{
  "image_size": 32,
  "qk_norm": false,
  "layers": 10,
  "optimizer": "normuon",
  "lr": 0.0032,
  "adamw_lr_other_params": 0.0021,
  "warmup_steps": 1040,
  "weight_decay": 0.03,
  "adamw_weight_decay_other_params": 0.01
}
Rows from block 2, named by matrix and row number. Each number is 500 + 50 x the weight over its row's rms, rounded and kept within 0 to 999. All counts start at 0. Numbers have three digits each. After the name is the row's rms in percent of the matrix's.
# ada: adaLN modulation (shift, scale and gate of each sublayer stacked) (model.blocks.2.ada.weight, 960x192), inputs 128-191
ada.469 097:514557487446554457505497541434439496452563474466514534505499537494504473372587464518479553486474533459462508518616465516433552435412563551570495515529406509466535489410466540423473522501566501
ada.470 091:571538456498518501459529474528512398589529522395488518444572436480511469523451532495521536602485520486454453440309511486394481547502540471458498479453474515449468520524514504448394512542438493
ada.471 100:487471492512426481527492521534540408504523455482497491568518600529432500522561500444525446457492456453477460509488432566510409507533466475550478469577486466417485487449503550448521511481483517
ada.472 098:462449495524458530498484509513544503540582552508531505495552410449501440571498456492537527558445468609580537527556420437522525478467472546578493502509512499494569516533453576492486485451512431
ada.473 088:469525542459532523468451482547388530432444500476458435455521524425459477498455517425481522542390451514470504391588507485560518555545516494579534390497473422513418508463518484460513464503427560
ada.474 117:508486526471553508533455459494395555567486506448545428447549454481492477473520493497270512509554506529543518494490472507500519498476486526438477515432487336535556521512466530498432498477523499
ada.475 108:424505491438555468461467525633437489604463509447566486485459389457452477568457474541560554582462534482535585511525470542540431521434483503524442557433489488537487484500457553458569476501448433
ada.476 113:404529607521565484481527560442431502512510471559502461400450546516426451631475548468697523435438496531509493491456524448487509499550500469480493477489483460547492486534452473498503505442497452
ada.477 080:499538478500541469519552470531485525502413521484519519375530449481534528619535496401303497526508478538481475477530479563455521496516409529435486514482484506442551520543529439471548501505536483
ada.478 100:478547459425373534417557462448491548497544536518565464548496488498548367589539397457576573551474464448541449525455525548513480513438539442439538508412533537484431543485466500444581577499422528
ada.479 089:476429467574478471466536535583542493540538544565510448538516474451535492657576484471270559492446549568561511514476465466491437529496542495643499392513465468387549587529436435512474428532507495
ada.480 101:494525525462501495496499501524543515424581523456446551506431483476492496499506559477451527544542477508530476443520479443433442487557616442576519444570488644554519558539516537453553508500469478
ada.481 092:542461432546513514592479512479551515417530437500470574521433666448586584567530454472375486545530495485512448461593469423531525529453547531452475534536490518476524517564498560528474572567493564
ada.482 107:481429473487439545561544496540535460452512596461493558494606519427518486504447513399442484526466519500494397599491436460393428436503561447505485493461564502600554521438488602432546510468507489
ada.483 107:493453523524483559451486522512488488435461454511430450536473467441495531643481521579528444526589506552535463489521456522516443516486505442551504540545381536542471568526507448442526510490459480
ada.484 110:506515515510441485608477510519483430443468556485492440461461363464515440407555544470523529582536460462507541409536487447458436537520501455500439455493560455550390520481503527537516485459440509
ada.485 107:502530447466460547488512471530490469581512456491429493494477371482443524577544476518475491513547532438588462455509415462516506389465427467544515485517532495472546494491506494471543452401481534
ada.486 113:533510499443391454548552505547551531459565510506394460422498417587451535368500544469581485513473518614526530487536511565451437395428501476383536501458482547481580481534580488513522587484514504
ada.487 098:457496435405475472517645521451501382501562548501533466521487405515472480569570457490616505504551534468398508529479385519500481534547483498485465499525568449399476508570427362460499439447481398
ada.488 115:541623550512540509501535467496531471528436485402573491490558508548465543629395505492361424534565457578491507491519510522556543564546531462482485476513459618478532525494461457501483545529528555
ada.489 107:498467516548431502516479508476520586628385398556477500528460485495499410472498553542317482505535510529460523551557500479547570473519403506490493475472475553495402458533514587514448489492507473
ada.490 103:555530484477476520473531472481568451526570493505399466537426342462479510311530496504303451562506512555551527516494502473432468496548439539545522591509511495541472489549437508481459489568409473
ada.491 104:526561550554407529414541557525463504445446461465459395549502498437463481538457541522663555463510511576473586527501506472495394511566429531406514496408443515537471451559510622520513488445412470
ada.492 094:585539455464572516517578503494418462444465427431400421504546496487497498355572536518517549436474463546468541468461562483411443483463514518572506488391490538480485477508459494513531523476518478
ada.493 105:450449541469493489467452477483498452526515536459476477515567564504510579575577529455559433518455352442530512489502507521498399518456465471446469412488491400441478556433540497600568506552502674
ada.494 127:423488475531625418503472547517547543548390505541550451503489561487479501694531458531384506475465485590508415585514570501522523494460460525482490470510458501472497572485519517531565527527590470
ada.495 099:488518468550609459536467502545470512487534546535506543497524465500515483391554408540481534465607484604535496463518532417485440484489456538479458435438538536536517500502496498543542573522566525
ada.496 119:480495480527476498499570493450491536597542489492490543518488410463535517581398507530351488466564436519483582558498492530507569539507498548492459472467438512487492475469524439532539509448507540
ada.497 107:468468560488509513595480509454505560550511490485508512418499483461589468654548382556597541501497500595523563494510540483511465505501531489429518582524464608567603539542563431443514516517512429
ada.498 105:607384522434498485564562450569470452506483472530581416478502474543506524441524513572417452487551468394521498401494425540565477493457472502510582506530553406406481494527526516559493454464408546
ada.499 107:582563485448506446499452552540514475470526480486545444558501428542499479574548507513539504498591476477593444516491469491459521517555470487525540511519491484500517478424544336517487430510495422
ada.500 098:485430550552451547478494501482534487464527432514561435564559523448552437434420504497497559501453441459584462578420501494479573524493498566547519539485497519521438519397505511530520464501476489
ada.501 109:452398513498411592431490520480450470483402484507509479493535504518469568563462520571628456556487501412378537502461445368478491467489490493536602482579534464522448425506534519536549454565435547
ada.502 106:553533428480485536507427403382527437508496492533514551525515484518471412491477493487624546549488443469564486482554564461492499508456472565494420499533543526509475540524440508488475536463528493
ada.503 106:493490446500549450575539493509482468502518500500504549535528446537521508489509568501454494542478472560502429506528464518556519549484515589564448550543524642413478489492503493485499484512483523
ada.504 132:506561470562503538508484492507529521556552406418440571525454505550527566510455505554281470549511543532521482465527488481592626531449486512513464483613484514502523612528466546466479464564562585
ada.505 099:437478475493510517442466480521493518485488433485518516467558644468537519595503527457547475543476536377605501519501446489475482472410466474480502441479525532406436514489552414567542520486522521
ada.506 107:549543578550373497573508533505445557497489568552484488515492383476531392548659426507556503497474452449505492504534576486456431442506495529535500508474487451599479489453617516579406536533433487
ada.507 107:531553536431517497479483477531535555555469443542518382532484502506502477721509468511487525530490436424463474585480430533554487581575398451508476560506525495508486489503507535533627555476467479
ada.508 111:503544477551567507513503484508599482427525530476407520428499550528501576495517437476348523492482431477437457484486492497476524443480507450537477437465441592547455486499438420430455571532527562
ada.509 101:472440439498451493584527425455489527518478557517428479456594382527506608490399493471381553534522459539458415479565482496513517461473508386500542504486546532485506552585551433480470531562482529
ada.510 092:415478489408590476511544487543475487515520499444483510497543447464490471520437454476423437586564500620574462545535500514503460450560585517382513428509469557477520530504540516476518445564527501